From a checkpoint of a small contrastive image-text model: text encoder width 128, text encoder norm layernorm_no_bias.
Rows from block 3 of the text encoder of a small contrastive image-text model, named by matrix and row number. Rows with one number belong to one neuron. Each number is 128 + 32 x the weight over its row's rms, rounded and kept within 0 to 255. All counts start at 0. Numbers have three digits each.
Before each neuron's rows are labels from the 100 texts, of 14976, where the neuron reaches its highest value: "tokens" is the input token at the peak. Only what is clearly more common there than usual is listed. The data: rendered solids tumbling over patterned floors.
# fc1: MLP up (text_encoder.blocks.3.mlp.fc1.weight, 512x128), inputs 0-127
# fc2: MLP down (text_encoder.blocks.3.mlp.fc2.weight, 128x512, transposed), outputs 0-127

tokens: "blue"
fc1.167:158137154139096098160087053166157102152126094122096156069138202121098148136169094146154089123125120090168148135154132110091165166187117117147105116159175122147094109117131074119095136135207145124093168121082162182142121155112153144098092133105124121099190114116121124099029129065168154141037155116137167134179147076100147121108173118121098091140178115135132100133106170129168139121103
fc2.167:122110123113087138133127114067096079145140188120135162127130137122104113165047133158079151107146137151168153162090133155120116149078131126121148098144139142161157125141151104119112107108079071118184127058068128096136133115115089117137134099106165124157084126198156153170126155134117132129126120155114097094161162175167152166116089214074117119070085171170114179186225129095121077116115

tokens: "<end>"
fc1.322:104160098149093140058142114108124136189081102105134137117135125139114074115107113152166139077091082169124147126146177176179121137148129102178111148160113080134064054145155175121140170091149088053170160186096137144129119147062166111164140105118137118118175137125099179158075112076142083183120155133114119102145170131092105122120146167113139135188170061146141082177137129143122097090144
fc2.322:108117129118105125182125139159152081118144151154101127148146141098132157139186206163108117134236138134116092130157101107119131090148121112124151118132148144145150209089080117146154194136099168132057123146169080112084125052173084077063166059139175096080141118140164084116125133142137119122125086129081134103108112151115109144109098122120114093145146083114127217104122119114107108168163

tokens: "cube"
fc1.510:105127147117137119115130134043145148153120147129140152077133106117091229114160090141117113096100206136143143089122147115137168122144130137036120144114128139090103149161167137095110145161132118119127133156085097145096130166170179198113150096136094089133165109171119116111126062154136149192039163128089081096184214129137107167127095185078162130113132108147115101107125113140116150137146
fc2.510:172167164175137096125082105150128144090101122156124155116149180081137089149065117113169118127119115120078134174161112126089130107109113102189119103147085146113130122128140116161174127141145138043145082166116179140172128115062163056105132125163238135137192101095166144116172091149111118085148095157129193190137089069146163086151146106099127122148098147144134134113111130088122084131119

tokens: "blue"
fc1.315:130122126153114119132137096120144172130150142174120142146172167129155127119126124139087063114154118092074130112237131173139116170093126130164099111090123129136155082126126167154130091155203045138116082173127127101172102148145117175119119107178095151081056125127180105111132180092113095162167126073125105094102188102149091139146145127155151179116160180124118113135166091118106135058066
fc2.315:109118124161149115093082084136118106167151118118132116144206104106082085114075075180139161088152091098130125096083208108110195132141132132153122146112163127096114098110109088140167166167118173121105135121069131164104110046105142081162115192172065110138134142161156135112166134124146154082063171117080128138132122163123161173150122151039128154131150139108098155117112110162109097120183

tokens: "red"
fc1.352:116118132117157140183140107119139156152068134104140115148132126109123134085146125104170127083107124147141141175150088077178108090070127086129185124099137087115081093155156099134125094097166136117175099143053105127165180139035198100169109163164134132179167127178164136119089156153220129126083164104111089130100104176094110095114095167123104088136131147157149138164146102094192150119147
fc2.352:098105145113128137106114149153149114059148121193151122150167101140104095069126129130127188132115112134128061153132202107132146160121113118137139050146080191156188142164121141158092153072149147139142163152116168185069099111159131160123155145170186092117094139110160166132148121073070082164135124152092123103104109095101113110101163126144099175118165138040144129082077142124081107134175

tokens: "brown"; "metallic"
fc1.447:082150107170150114120083081153144162195147139145103133121122116097114163131103119160155119131125092143162146113138137123147075178144171171073073118145092114122154164149145166124137134159103154199090140098143106128130103141110108078154139115160129169145153111153163110127108087093133110151148117166099147152079134114144165095155101073103067125098107124143085061094238077176028172132099
fc2.447:065159060125104145118109150070169134149112089088158118149154110142122156162151121149102129114179108124125127143128115094159139136124146179127102114204118065098153165125082148136177178118150124092124169106044140179126117120109154133113098074115086219158173127124241112110106160162125101098134119129085113156149126088109155184092093097127151137175131152089132124133143137072095151110087

tokens: "a"; "teal"; "blue"
fc1.372:125119188118103161140113127135112158131100149114142142164143087142032106146058066097160127126112097183111120173140122165125182136142131148101163155114105119130106124108166143109082127190058113080088134120102176164177180144144167115160082096082164097145095125116181121139101147138098159085146147080159142126097155177104091174175069111157123129139091103143107135198145195139097090138102
fc2.372:136100136129126124164084114137169112117154075142077143071134165093176174130131124154138070078131140140136133096128147142112119114117095107155113155159177164186150091145143128146209089097172116164181150139102105174143116081184151102086124185088108172097202075132090121155131103087105118116116165151081164132165144064157103094101155160073158094072142180096146099106127096073130130154120

tokens: "purple"
fc1.2:178147180144085115166119119178178117194158170106192117109097134166104079112135089121089122199130116143131129108109143120100178149083090158147108136156138147128111135109059085144094119175189131105076149117127135122122076208118159152096119139176105142116181154096139103143084094132058104137136143135130125068121208119121169124057130098093125094056126149143147119117112159164114134123090
fc2.2:116096098101092125125153137095142106135125119119138070170121142097122135139069128104126140114107140165106166108160176144130115078104141175089133112090159078149192200138102121089107111098154092084155132071100156128154148168105176090124157170095089134119094089142126110107110131177188070100137166130073163124143141124171132124157138112169128202196078142128187137159183100062156124102202

tokens: ","
fc1.263:125106109101182103168131102160115133143153119155104128127108148159083188125120133130135107128120107120200085162173124116120120111080164134103163118142121079134078105111137086140153133141183066122143133161134151064175192099055145135148150139202127111089107175085098086097113100128105126125153121156162181079161147188059182100130091142108084111129135154166151175077103179130089153142193
fc2.263:151166063121110190121127103155145101151186155168098101142111124182162163166093052102138135091103107095150109174122119161127092123077141081107155143148107142191143167091118111155078181144162085143132148093189074129115125128196122167124076144164118086131098101078149100137132123097151094156154097140133136133138140155127170090197119064121159097147168136100127149167062097125072115168148

tokens: "orange"; "an"; "torus"
fc1.198:151183144132126172118094131159139135097102120117162110124153133158140097112161106085106123106137143152173122118176130104115092117141179112117135100098129142165107145047169107101150074178123116115131111185159077146170065138123216113079199149102131137110119098143155094167096087113117148197106121147166190057130103125164114071122147196082136127087089099112130134121125170156114172093058
fc2.198:113140095070130110105187153138103137125136098133156146137164123157101124160118145163162135091157123099093144117099130128067108119119069195114143136147110132146138177134130104072108184090123147085136123118110120096154199106145173158114110135071135101139178145169091042141130130076154111138172102122152127106077146105111234111156148199150068082164105164063129116120152133174185141118105

tokens: "<end>"; "orange"; "yellow"; "an"
fc1.473:075091092097079107078155178148077172145148106174115115122112118145128149096174103148120137075148159107117142167074107091086129122141162136116150199098119127169159115043124141160137146125154100094134074153079162118183159131077200146099124118195086115076151133138090124116143164086119108139172138139129077149124134163131174189126117130167155139105138088142161088187152167105099133064122
fc2.473:135171146170119034183120172097168100092059094163097110096102142081104142144144184155088176097104145128103126182114133115134131143091107088163122122146139170114137138133138130091163180149151131068128152107107180088099037121090111135129088112103151082179153119108178191112086101103120167092140120135155174145111140127149116061169109133098132114128149138160141156161109135174136134141209

tokens: "purple"
fc1.195:186137156130138146133152126190122087185156077087197116132102139160152113100138110120110130123134099116100147075129133105074150167162147121154140104118159130149132093153139067191136114166153122110076141142110185089066052139113123094096181150125125143084139145085137159111130114150116137132128119164066160079128163127068171143096098085062204150168180123166148193137170097132108113105098
fc2.195:179110121087158133121158123079115140139129200077143153118173107079090105139108131132134099113123128151095142107114141157080077086109128167065108137094179127204088145092138099152146102139111117145126158106098170115133177212154137103206128140084133107188108092145139138150133111085129096087138164105142138082147157118171148140165110113131101205211103118129140083149166107080086126080175

tokens: "blue"; "tube"
fc1.51:098090105139102184156153116101164121147151172124109119183138130118128127060071123132153079120146095160159137151180163112158133117051159132078116051153149121154111160142183123112104130081109171122130143078122135150139136106174200103145111125161170148100106094083159153086088202107098126124127141103136164082144134097172144115204082130094119178186081082128101146171133117126091077152124
fc2.51:151164129076151119155134116102093142075139147171108129120149103107132146117192188195139123060096146124121047116159091107162130117129091072156118176145099125120161122061062103154141130132120064059118105155116084163096180162072195147121215134112125133156150111119125122131141174085126131143110122112099148135132095104143181152091139153145158131099154111137189058107166106087132112120144

tokens: "red"; "a"
fc1.305:120179150137161103144145102145159142128090160089091109150101137209179188139122113148131111106120140139091153157164102121122097160102074170150107132162159109102116119143154149152152158066157114130137135085114127065135116141136098100140105177122115047115138127165160105064112127064192071159075126123160079125070103083139078072135104195128100088161150138166119169107133107147171141199139
fc2.305:150131140056145217139146141169123137052133083142151174137161149146111070197146117088180124075118106114109075129124124114115137092137182099090116152119099123106134131172098121147122156095122076148153163082121152160100157109223144092117111136155147148097123119114096153140150170195124122125131163089123126108127165086139137165113125080196108134150152144105136049092102143116091172080075

tokens: "twisted"; "<end>"; "to"
fc1.347:078097057139112135163157120124094116144161105098101155093098158052173139103083111106117114134135164112096107134125170133136140114151175176180114187150128163164094185098167162169193123170089154108136130187079137099068153167101152093135085136070163116079141134128117178098127109134124119180156062067099140144172102113121115146160098139087157137131138112160105109141072182182128099117141
fc2.347:141118124080118152133111120075086131142166103083127123019159058187163127159107176133139128183150143154133104091126210089117146076136101175169093126119139114109123125123122107156111123059219124152158099140071092175124112149161129127123120084116133110125108134091142142157128066132095123196145164160122123148158108125125134140102115142104076158176101112164071106111122171147131172187153

tokens: "twisted"; "to"; "<end>"; "star"
fc1.320:171136117193126112123147143117139164164080120135158108046137158104198098163183130138144124165137158159138097119167139072127106155148101160176096170076046137128143175120128092185116118165129109134165097082088176106180105116101131079149143101152116103086175154104112138096149134119173109094130143119127148213130145165108116129145107144104162077134073139101144091129056106142122140063079
fc2.320:128145091179111095089047123134140138076191106161155114174103160107124138127122164125126115133066085162117096123152127124135107113126115125084141156164169108172077151111150074127094100133144105131155115102071126146108064154133094140167147116115163092163090164066100089139156191189099181156139095167137138169128114153166151109123090165119112138038171102137063147192129131116163127128188

tokens: "blue"; "bumpy"
fc1.399:125140137178072221130146132119128122103106131151152144170144087130122117062089107102129115104129098094079145141172118151114148114133078138150096113172166144175122157137131111119165136108117097141124117113141108135157141109163132144114144195127108117150064112105158171135131176095127091057184098064151157129111158116145144137198099162134093170099061123149102163230085136093129081176060
fc2.399:101090149129168090164105074091145156108160102119127111137182142111121103137154129183110098136115126107070124070139133109141133128164114143098113140172088093176123066136168139086138109148159115222114172153154108170132084086173132143121113188083100076157082145113124132141188109081141121137082139127102173140099098126086129111050109185140174160135199178131128074167147133073133141101100

tokens: ","
fc1.162:093122106157174173157174142112115141035096131123126164163093129171086200153093117103109145122126126118159174150086089122144145111116133118096059132112098138126118136105170080174124079178168084133126130178116074154165135119124089198151117110151101090119097129080168098096167136109127085129104085113123201072152136112105093122166137162099136106159128167089145142114189122201128133103191
fc2.162:142170139113125120103088063161109151170124115100088099144135114146129133140091118161178163143078146164133133176130126148083113126121134125110137064161148087216131143140140132149108180127180095060178095137235161103124153140104137131046102082174116127125132128119155140103127125147121139145152103128163114155131065150130146141182068099094149149107125171163080088065075161077088122149135

tokens: "purple"; "a"
fc1.122:094133093153072193114148166065107117096144157099143102181134048107173161121163123084127123107108124195197091185130167182096132121147110124080120133079110107155136168101136142115103110121127114098141167130049147110108169101119140162144185103100186076167085142140128158171150085090125093086112149148144160103150123160178131085167126112167081129097147157167113154176148134077141139124101
fc2.122:157131195121186072129099116185159110126086133133179118097143167075181121141136164116124149141112080096118196078079156135098163142114184143118133180130150100133145096162091067144128083109135155165106091136139105125078120122106132135082148099066092127136156159127149157087157129117102140123131126142184126171139125109139071107105206070101159094168182060180103123107125154147153140069103

tokens: "twisted"; "capsule"; "chain"
fc1.451:125141091105138105174183125160107145168149106040149137112108142098201159104112106078118121143147162177136076077122117102080138141185146192184124113160086177080144171081134122118139084160124099079135079146092083132091184087091122108143113117133147188089127143083091110145148099154109153163079131098092104177122109122122143128154079139124177119155191117108155150138125172178095148163146
fc2.451:128170131123123157086085136117163141139117086064114127143115057152134168156125120102082125134112201142167136133147157165110141108199128106154127173125066129143102153180163084155154104145121064164136094106156136129127125113123121170167128154164157105105132169104062099082051022176116101136161115141073135172155102175155125181112071113127109111173136118138091133121097149175142106170125

tokens: "a"; "cube"
fc1.220:109168131123151164133097164085112119142130116145183147098073115104124082109153148094094141162129129140127115185191092112150122129210157177125088120122153156087074148073129128176127125143118164106106191128136106096171075091121205116132111123192168145168128054097149119102224146136113077095125136126139135137108168191108099117132060099153133135169085113110113107132167094151104120100090
fc2.220:074119149141097096140113179165105134115054085102122107176124159121086110110135131092088122122154106136071133096160146142132178131132089115107133138182110160166178163102144205140160152077156154077151102107067133144082168103142056111131137169085164110167108147063162104076166114113142164114128188137105135138174146104099155093134139165084075205155166133139142112104083122119155151166153

tokens: ","
fc1.357:107086135123089155123168146106139095138135102107113114114158116138118168136124133093098144161133116112103099145183099121122099176083060138172143096129139196115129164131148134127125127122163091143158188094157170138137098099176131126143161129061054129101135134099093113094156144100092081081178144091175225104157126148130168124095133106139172171067054164119155174178091105089105071168149
fc2.357:154162122072152093156117078130170101133174153107090124112155128183132106175108097100150056126090072123130063116142185132111133154161102126119121156154087116144143081123190100080135209081175155112153099162092088110160118098134064135141123171171109097168121117108151098132142143113158163127089094148118093144120105074081117144169123115136177125191141092130113151122173147184134190063144

tokens: ","
fc1.392:155083095117120105160138082096181164153152110174127148143121126129103134127056070120130073087133137162148142094192149109132115140181194108098182143120128101168048091136090176172173162108111168100112119103092061111134161103181158152139134120136137131054185140129135119091180143131078118156103124052137121137115179151145146166138107107128172118138130157122205152083093132146097134107151
fc2.392:115115160144175114146094122127082155190118112169123124110114100134158095106146154112129172091113106169073168127076111183194151108100134112136122149161162149115168133146092114140083118137115076088103191092166141178119139080156098125109113162129158114150171101143117131076133097139186111126078061179096141170104138142055158134123158158048138136104201098115136125129201155088168159117083

tokens: "red"; "sphere"; "to"; "dodecahedron"
fc1.259:123174125134147146142116135076092145100125159161077183151144196148131116106113115144154132129111043181144144101110130149160097082132173179176098102116094134149150118141093151146141139133080179137166106112118096157140152121115174170117112176127143115140101073143149112089152118127208133162096088068070185080129137101108042166114199156170114137106100151120124132103104131193078138116079
fc2.259:169089139096107167148065160108115099149098113136139083090137121091107080196158095122228124092132112130146176228059165122107150109172116098154146143140095139065131153070127116151087167169138118154130159131106063160114098125096109133099144176117148173128119131080197084134143161080106154098132158144120138096115140118097116117131114149122168127171135107153119131104141128052157079161126

tokens: "a"; "<end>"
fc1.333:150133107142094104096097097081106081125126104107111085190127149134126114107136071170108161112128133197150159146117141122096092107129128170152109122125055108142077175079159110118124105096131096143130135184124164111112101080133141069185167117151124176122160117080144115175116099163089136222148177118158105130105143116134196150094165060160120154151136126127112079159050095101158115200133
fc2.333:113118086108163117140136130172143157121140128149113190142110058128086132119178178086094135175143181115141133162237096123163178096195151149130107124131143134051121063140109120133146101109100155134095123096194083150106076152115093130138115152140132116135132143171152103133129158114183144086102079155077072123189133164071095129133080088142115065163126077092112114110130144121135126110156

tokens: "<end>"; "to"
fc1.49:035173129138179128138130099068107107130125141099183153097129149179169130103063141126112130073130066145118146121173139130129112118142134087162096100114092153179178050092171169133140109139200171163139157089100217114123091124122159153140102129142084136124137133099140134098156130160161144096181154082087117128115113095135109144096078152112144136174101183128117147188144090081075127125127
fc2.49:182031093086142118132106152150138179121114155152156121156158115124082089073141100131132157174135088111178162097132159137110133121092147101107128153132160105102119160135112123128069113125079115125128102135154094205119113145166128080102131140186141138158137111145144130143079101187142116114095095206115164055142067128083146140155140189084110145052156106103196103093118138180129174145137

tokens: "a"; "sphere"
fc1.269:119149140155113124044101148157089166184166149108132120160144157176132102064121128145088168164164088128147100145168094129123131102088159128206122110090177166092189065068161131140141121125115120101129138144095145061134152142177167163160097157083096145133153087163051128125191122160086113164140073122166146165116170151085108140064131080095130107092107155106121116158101149120119114141131
fc2.269:104107133059091089136146093037108147094105125135167065143117146113071118140106191128132096140120137116150124185176149154138152147124132097121104123155100121133135159155173178115122143111105143094173129071137112159145166096126099126136117116136173161160137101106127089099109119129127124080088175133137153132184129164143095037186179166104112138123099168207201045149161102150109143112089

tokens: "twisted"; "orange"; "an"; "torus"
fc1.245:184092078150101157124155138135130125107133105090157121087164107205127126062072133105100094128127139134089133112157097127103090162141080127190095150129151165140168114141136142140121174106152178146171078148149158120127126123153129172090151150151100099135092104103144142130093103133109142127149061160104132101091119122156191163052103187174107207037135099094096141154146177120142126185077
fc2.245:146152127133139103113171132156129095169125093128112128180182200102111131177117094124088139110087168098099086123144130146125112128154099064050210120099153173090123107093130104107108125151126106150118108136066063132108126125103079092186122078097117100138126107249124151119118144091152183080144133126128141157138095157151147140123145158117154185164092160168113145132149085153168128066100

tokens: ","; "blue"; "yellow"
fc1.184:127081129153109105154121046120146165185173125160093136126154147168131125101160140108118128117116150145139166085118204164140151121108092139114093070175153177125161087123125122070111104135094090126075146175117132150169117141101134172120141124111099118135167149161185228132094156105118113130205108155101080102117160155162122185101125120144108148051135108123140049068098083106095119143103
fc2.184:069108115172110121161150101120191139146131121098170124125093178124108123143125114122130135057098094143095144085117097150108131071109149083130194129137189065160092164087109135125160124162175151098146078102111087112102116100098115097160106126128162120138173105159101142151110080134123142086162113135115138123123153162115092047160174165104172219151107197122121138179100134103131130159221

tokens: "orange"; "and"; "an"; "left"
fc1.115:167120193109160123114118131116128128120110119110169168166156122135108181134103113046097103111161156127081146120143107121033132103139172142146133104093117181104169125087124146097144131122165162161152150167162106186129165077101184113121096130145149079148160187112111070122136106157105154124117133104161125156079149143184098149052131087104115115122097102119107165208169032099115134165122
fc2.115:163137072134137139114071121136168132085097115168102143151079158196112127130142170110155161148167121129153137139132157125189121134088131196101098140084152056139114108108095076155121127157106140119113171066083127108180143142180075093147221172158118084158135073110114111082125136121147128165150135167174129156118144137118188137147089137132136126141160175112074106095101154143124083098038

tokens: "red"; "a"; "pink"
fc1.428:084143137143125112138164140130132142163124087120088163108132107123063104125123181123066123116133069138094117132132102103132104126099135109171152180196180099103130122074149137133154126116180064147082136087135138082077121114179223094162139147165093155145126134184082137090128151137115156110127134152121143096092083124132123149126140090058173100082188089124189132142090155144145133228136
fc2.428:081141076103123158122117128112121126038134199142086096094126151132131131111128151115122148093114098137159121182115117123065102109094084150149122152131078109141111083150137176141161115132106119117155121150100156178160193139128175163214131097086186137194089118169155096081138122034131139084126176124114140152125093111166087094141148121178140135155136161115080138156114078057138170102121

tokens: "a"; "<end>"
fc1.418:127126107086089124163105138079137170179163066147122124033174180137139126076059182118172128126148066178104156105155111167159161126129176182113063128144124066131109138114108108118137113113102099153180063121157143109099099147161128166120150133132167138108091120122135149126110109110134141154112090142107130085109167134097124097202118186110099098101148102169217091168124114137163135159118
fc2.418:096120123138136139131085163151149104133218160120097097110186173113139081081102180092198117120165140151050095088117160159128142152122102092086124141086182162143134151117143128184131134108083113107112164134120120104145150156111125133110015137104088110163077102144125149172103148144119135147078170125163141159122132124080125137166097109084132088157179149140170099102141136209175095159117

tokens: "purple"
fc1.100:084124140116138107154152139137118063124144093118095131175092126145195168090066090114132143084102117142146126164128095151085103139078152179150089130118147113170105170120097091112156146085127107168144160114096187161081205180119195145097154066169184096142152122165148148117103133132130147146077129128115075068161083094151152107114165176101145089135106170174177143173147130109102120114074
fc2.100:183162145144163091160145091131129108134153127111213142089109143135181099103131168123128115137072068094192162116104120075144170107133105052195199108166118069118165151127113131135071103153105160166098138133152062025143118104132133094152162113094116142108135125159134136140176124134115115127074130171142187155152171124137153141083154095116147102113086123104134110114189169121119156133114

tokens: "orange"; "jack"
fc1.425:174110102142107101152169133135102084149166093071140108099127125122154126090128168075103093098127162130165086114167161158175095180081082115147148087125112162128155102115172139155183142108175127074130105085201152132125156039116186091102164108132092149060101109094176149113113100123167137161110095155129182100157138155104073107159122167129140107127175109179109174157106090127116139105070
fc2.425:119127178096189159151121101109087186132142164046152154145133128161166139129147179129116126155146127100100122121116155099091086089115141123135155103122200084110053110077183125119105168134077134181117143066065128169180171132118158112162113104094096186158097108106135145136151122090117184132129124133150097122102104098127163143052164149130124175081156087112096144053118162173127139150115

tokens: ","
fc1.225:117096141113163120108185120120137128159101129100214164142155140147122179114148104100150115079143154104152161132084134133151152158121146083102081116165152088161075147146125089148174117166140152101106162097139131086168140073097075141133137075137152136179075112144135122096091108168143114090158132158162148127127075087162138112192139058075110118107143148213154095047110099199094149130093
fc2.225:054127066120094141141124129135149128098113084122121123088087099188142136192109080124153110148107091108094088174133152152088078100137119153169144117117174154174134157095111143198103138093141093104184099084180129110104078203111143117080048120149092157210165138132141145165141158116108090166114136144144096187160133112126159147164102079140156159129128160124087119160141101072144145093130

tokens: "red"
fc1.281:117136164101178100097182081104104133181190176183114144082164079123128116074096152108172142102137176136121173123116024135083117125209117123102079131144090167159129121160116144130111157106076164130104104126139156088121083134178141145140146148126130096060155140111129145104151079115104168143125157104079166157128104103126160079141128092161074116101130129136136134140161115129086225150110
fc2.281:123110058153133102147102188117114125074108144077120182089132178111120154191091103099144155164123092097116153184122153143084105126067146070164144128153145137117139131120088106113131094146143136101175100151048150169182132161105139085181086138139124156165097138125215094126160158164122103104193131128149120192100126164168092120093075104155162153145075099135099099133112125121122069093116

tokens: ","
fc1.387:095153153102136089095131108103075103177134137115119108134107097119057132223145159112143118121076161107152057147174110165132120157165109154172089130135117094151097152118152203158102175078155136090137137222110119063126173126131081100133191142156141099148127150104121089100167143066099083138104141073073214150095123129132158140152131137095124152145098117106143156125153123109133124097136
fc2.387:182098149124165120143170120171066171120127157096086137163073133114150110144124126109168086135125137145063045139114129086126139167108115191096123115095172092091111116161123097113126140103101148122163184171119069127118130097137098164098146213186095100124178115119158106135091119160141127192087116129128118187113142135132176115114106093057189102155133100185140151052146145166135105111129

tokens: "a"; "black"
fc1.123:134103144113081119159117153112141145169085203160144121164162147126095171100146102099091159143148161138135165146087115100144077110073111151146152149130124150117085145123109126103178081162123117122128065078103171105093107160101140137113146081082135113115124173113153105085070155190181075145087143131092170130129121113092084138195153181122140096138092192173114155057141097062082174119160
fc2.123:106143154152087035143134136141122082076151112163085115119138074127160051121134123132115103145134136176112072125194050088128108164125135169105098103162146142155115146159155149153158103156120149137140103166137177151062160135153105121157112139113129153155124163185123174116058141149083122117157128148072087104157121089108092067153202130088128161082169144116139119144157159133152068178153

tokens: "jack"; "<end>"; "star"
fc1.137:119093130150121106086139146137123130184133122108191166144129169113121168066185181170130118160106119140135167161163161092136104117086076091137140084100226093108077156099159127148122145086112083164131094128131186157118152132173080166151092115158102172094136112126177132170104092145127110141140146086112180081114132083179122093112137058121068174147154139105174134092184122135134094168113
fc2.137:190104149121165149132140157044130119162129167113138172089084092045121131171138072148109158132147082131114127175110132108180087145129164152153106072161144118166102184116118086140151152125145155174106124082095084130093139086139148106132178140116091092131115150137148172094054151158115210089116113121120087134149170190100130126160072193108087102123130176102105120130148133087152107162129

tokens: "a"; "purple"; "blue"
fc1.185:153153176142094098137099084184090120162104124093155112144049125150144066134114117148131148156162054132152184103096138135144162148094126166147086151110167163143168144110169116081068139151176050140125156148126124135160081180048153096088151103207090129070170125139151084119122149148119145120118120123141123147167139170126112160138082089124134062080119137094091175115099132145160123109159
fc2.185:126077119113107095153133108148134127139158143133156125069140110126117141103134138134088135148155145133114137111147086161098126111160173132180143152132146095111127171144142141057102104212129126137113116083093132155072116097129011123139108151127115135133143095170079127142156079046161057110141169168083158092163159123081165131082150124109130197211140163115123120194136122177078154127151

tokens: "blue"; "<end>"; "teal"
fc1.230:169084130178086146098129120117088122126107165118059151116137097132104127152143154172172113149114157148123112149150126169137125145152136182100068075118175155121150169100140135105100164077133108127108106138080162178190178141197099118132098086095163110137081069159073163112085140102123051117143112106159137101121106164102102112112098154135167110153089217128053104165125134119147080105179
fc2.230:148134117132116077130149109105119148104164089130141116089106162070103144127133054209172074129201097113152134084155090117153116150120041147117178153165153172194158047154120134165121130217138113120117165142120197100100098083141119111117126112132066134128152166125151117149152131095114167115126113123118138159129079114104105082108161127104138114100108131118198142106145106183093072146118

tokens: "red"
fc1.193:119156128173100154137124137099058157091158118098091125118164122097138123180102155082123108169155131133149187139080103162149103154128122139110140051124170145151103170149130132137129172113089094097098149110159103122106149104141116118126123102106166101144187083132141104109163196106130044169145124133086137119141135120148126174147117126183107143068090207128047141156200082137084188158070
fc2.193:127136132179197095153159147151102147185078077168087102133151147152191068122128119102090176071131126092115135085167125136090122130101136057143146167181103113053094110168140152109142143141101142088141120157140137162117096161139135115140116151110077147106144200114118096134161125115098166172138125098167097070119140148146153166073141108090150123072082075178192066130106126142162130107155

tokens: "an"; "and"; "orange"; "left"
fc1.274:143094107142175159092079133155130104118145157093126167144168142116133204106120129090136142117174173123115161102169089106103126184079121127067128152161088170101076128104099111128149125166149078121140175123070112155147172066126136064093096120202151076166115156163107124141103134160156125125123119179144107110091195117139139103083142149106084097113152190109088189142164165140138176130060
fc2.274:123156104101122184119070120097178161135070118077090143178121159200139061169121116123171218093169115119170079129126089117113103102091173153097087117151135051158149116132151169164072121116086120100114148054129176102139112140148160130105142123118095083132167109097150127114140119117127143128110140101135106143123107148123194156139124190186116163168152122109175087181072132135134105152100

tokens: "red"; "sphere"; "dodecahedron"; "egg"
fc1.453:157106186150074092128169142197142119122089118139110140135117093115076158137157113121138180135128107080180090128120158135163163134070093124126182155167102193103177118123205085090147128047162106119122117125126122130074082136156167116177101166137107135085091107143138093072151120157115127180073039133069152102161114148096121140169149147133185111118117150147140135142108142117129174077119
fc2.453:126123101098088148151043134070144146173130230115151145136125129193137102127171123079165162078189132095128119154107117138137138146157167143166159050115141081120105144107110131187107128131152148177138148115078096103176084097104187092133183107099174128131147152152082173130111139126121141119165180153116088116117163113140080135036110145065127107105121114135088165119149113117136134153102

tokens: "cube"; "cog"; "glossy"
fc1.508:139145140130122119127096130097116114118187136102082132142113078111182179115118122090162166133070084139159176169151145146160159126237146160081084111137126210153131169159157199099117193152103071141128094155105098138124121168105113097125104085190119169124140139128122114098129077045160111161151108116165107140114154136119115056120160152117129149136114141103142124096085058108116167100120
fc2.508:065142167171140152095105058210159198143129154124148062184122147088104097100122123155104140098141139120153141117111132200149151100147123116130194113152105099095167133146132154161145099127144120094161116213096103143096128061054139110136122164136097133160102074149135110177177113149090150141140125151137082107172123146127093193128120113119144139074087103162105121113138143117164045119143

tokens: "ball"; "sphere"; "dodecahedron"; "to"
fc1.70:129166153124109099091119147113153160102130171126098164076104150174138147083122189112138121119132119153127173105081113132142104137126137107095024094161101188135169075151119174127146117119141130156151109103100129061147100127104163124124149172132184106150110135082135120092175106135144105115112078066097100029103134085094065194180144173138124128134095178157152179108106158132118136098183
fc2.70:118122118132099084191197096113116174165182112175083057119149086124138112152142096155157133087091142135096142144156089121183160076158120117166136114140133095079113178130127151124118092090176115158133156129168088137144160112120080129088150175179121210147127140191152155126070130096118091121096071157156110119073119192125115166135129091153101147081126072120153115148141106050114136126102